{
  "model": "model that answers yes/no questions on an image's attributes",
  "dataset": "drawn branching plants",
  "train_examples": 72500,
  "image_size": 64,
  "crop_scale_min": 1,
  "horizontal_flip": false,
  "translate": 0.06,
  "questions_per_image": 4,
  "encoder_arch": "resnext",
  "encoder_norm": "groupnorm",
  "encoder_activation": "relu",
  "encoder_weight_standardization": true,
  "encoder_depths": [3, 6, 6],
  "encoder_kernel_size": 3,
  "encoder_stem": "deep",
  "encoder_avg_pool_shortcut": false,
  "encoder_widths": [128, 192, 288],
  "fusion": "cross_attention",
  "fusion_encoder_width": 256,
  "fusion_encoder_layers": 6,
  "fusion_encoder_norm": "layernorm",
  "fusion_encoder_norm_position": "pre",
  "fusion_encoder_activation": "quick_gelu",
  "fusion_encoder_mlp_ratio": 4,
  "fusion_encoder_head_dim": 16,
  "fusion_encoder_fused_qkv": true,
  "fusion_encoder_bias": "all",
  "fusion_encoder_qk_norm": true,
  "fusion_encoder_parallel_block": false,
  "fusion_encoder_inner_norm": true,
  "fusion_encoder_drop_path": 0.15,
  "fusion_encoder_positions": "learned",
  "fusion_encoder_cross_attention_every": 1,
  "init": "lecun_normal",
  "residual_init": "zero_last",
  "optimizer": "adamw",
  "lr": 0.0014,
  "beta1": 0.9,
  "beta2": 0.999,
  "eps": 1e-08,
  "grad_clip": 0.5,
  "ema_decay": 0.995,
  "steps": 6200,
  "batch_size": 48,
  "epochs": 4.1,
  "lr_schedule": "cosine",
  "final_lr_fraction": 0,
  "warmup_steps": 620,
  "weight_decay": 0.1
}
Rows from block 5 of the image encoder of a small model that answers yes/no questions on an image's attributes, named by matrix and row number. Rows with one number belong to one channel. Each number is 128 + 32 x the weight over its row's rms, rounded and kept within 0 to 255. All counts start at 0. Numbers have three digits each.
After each channel's rows are labels from the 100 images, of 14976, where the channel reaches its highest value: "top examples" is what is common among them; "lies over" is the class under the peak. Only what is clearly more common there than usual is listed. The data: drawn branching plants.
# convs1: grouped (16 groups) 3x3 conv (encoder.blocks.5.convs.1.weight, 96x6x3x3, standardized in use), inputs within the group 0-5, a 3x3 kernel for each
# convs2: expand pointwise conv (encoder.blocks.5.convs.2.weight, 192x96x1x1, standardized in use, transposed), outputs 0-95

convs1.47:105105101068151085082164117135102103102129087136164069129097111106161140134090129126177084098133112109135188179166106167169128099143128180168144129147108098049135
convs2.47:117142164080156093093132109156114147089141130115178113158116157160110161162130164138123101091092143151140156122103152107081134119134101125134212093172077112082069150120122131129106170108112052221134145146153076121153131111144124137109158140202136108087145127130125111112083115119100059085
top examples: three-way forks; narrow; green leaves
lies over: wood

convs1.89:136179159102106070112139126126139123124126116170136169094179148097133118170098113141181140135140127141121138168097196162123131039042091127089126158171107157108125
convs2.89:136113134121104147102200123136106119132161135118127135111180142160167174111099156137131133165100105140146078137197180149174144080084161147122117146123130133180112224167144105114092168176158150082118136091138122148164086131055091126077149120149109096114126124123153182156131135104126127104
top examples: three-way forks; leaning left; white flowers
lies over: wood

convs1.69:095118106084158154083128070103084124138138175122160128066079087179158087128133147116129070129099153124162133145125185152099123152109125179140195137085111153145181
convs2.69:088121129136132181136159127088123126113139126137102082082134129121131150174112158093083100131093158119144175074120086128107095135101075184104092103127118159169061147167113167158122133127126101159190165140180174152169131050157139151123111135096109110123103133186111197125133164074195116109
top examples: three-way forks; green leaves; narrow
lies over: foliage

convs1.92:123077103147185139101146110150169098106118144152128147170146144165088120102149147152180028111166119111190131161093109096149152182094126165159147078146157134097124
convs2.92:102155153142094182153107125093107126087128136149066120150114119105155165136127110070149143107099106204084141130146095139122139121152148117166123124137042070139076168081170136126107146113164095136105129087089137145135106176181070097107181066118122141156055169136124151104035190106161127135
top examples: pink blossoms; drooping; narrow
lies over: wood; foliage

convs1.87:126149188081144063167105101113152118135090120153136160160129208151155124135108123182149137125148124138139103185112169106111115094053127105081132070102108151183137
convs2.87:177154122140090124127172151127093106161114153131160137132149140162146125097174147097116134156121102146181104196107041125134142145122112119216171190109172098145106175155154121097161196128126145121145115156169137190137138162064203077122150124131122205127122153139086146118156120123196119102
top examples: three-way forks; thick trunk; white flowers; foliage: green leaves
lies over: wood

convs1.66:168162189136122176124172173077164084138095165163160132122193130119158129132067168090130125099113108110156097147076099122125128124169089062095108117108099090119115
convs2.66:184109086142141075153115148135131100115120155197087112189103158168130103137120089126145123117205109089149143170119106107127162149153118105064097117171106168132116139091129154172117074096147117076127104114147101129114167136093181140152120204175106147112097147092161062093098140167122077145
top examples: pink blossoms; three-way forks; narrow
lies over: foliage; wood

convs1.44:223136123155085149123120089132123083136146120130119115165181148069152134173151157160132217100090121072116055139146167141120121116113134109133076113140127147136120
convs2.44:104118130158121083142170165086153178158124141114133133124132106159131114124155165087136176159158074109171123142128173127131165153113119109154156187102138158148162231147221099108122119165083179109142131151124147090176123140117135103149141144127087205127129091109126166193126099173133169142
top examples: three-way forks; white flowers; drooping
lies over: wood

convs1.85:090070107175117131134144145115115107142050151200136151077065131101108133169179097146155133133109158119085101134098157175081154147150171105108097094107085114116108
convs2.85:153170136121172124094133077094084135163131171153119114115168121098137082135162189209112128102120131146129162160146133080107090100201148155159148098138142161131068162085155143125173158121155126093163049081129089131084071054138092157151124122106130077152101112087141151142103164105152140095
top examples: three-way forks; white flowers; narrow
lies over: wood

convs1.6:119169154134165139121132093130235152134147091088107143151158125159159130062120122123156140135154110096126048148129135148100174076100103183077120168109109132147149
convs2.6:159093131074207120144141098163157224084114143117122130143062137119162118139105130167175165106113129091134140116167135184118143148117143120095121056064149102104095154142096163143064076087110116174129162136117132132135141064140080186113165129142086122105162143148109159123155111154159123153
top examples: three-way forks; narrow; green leaves
lies over: foliage; wood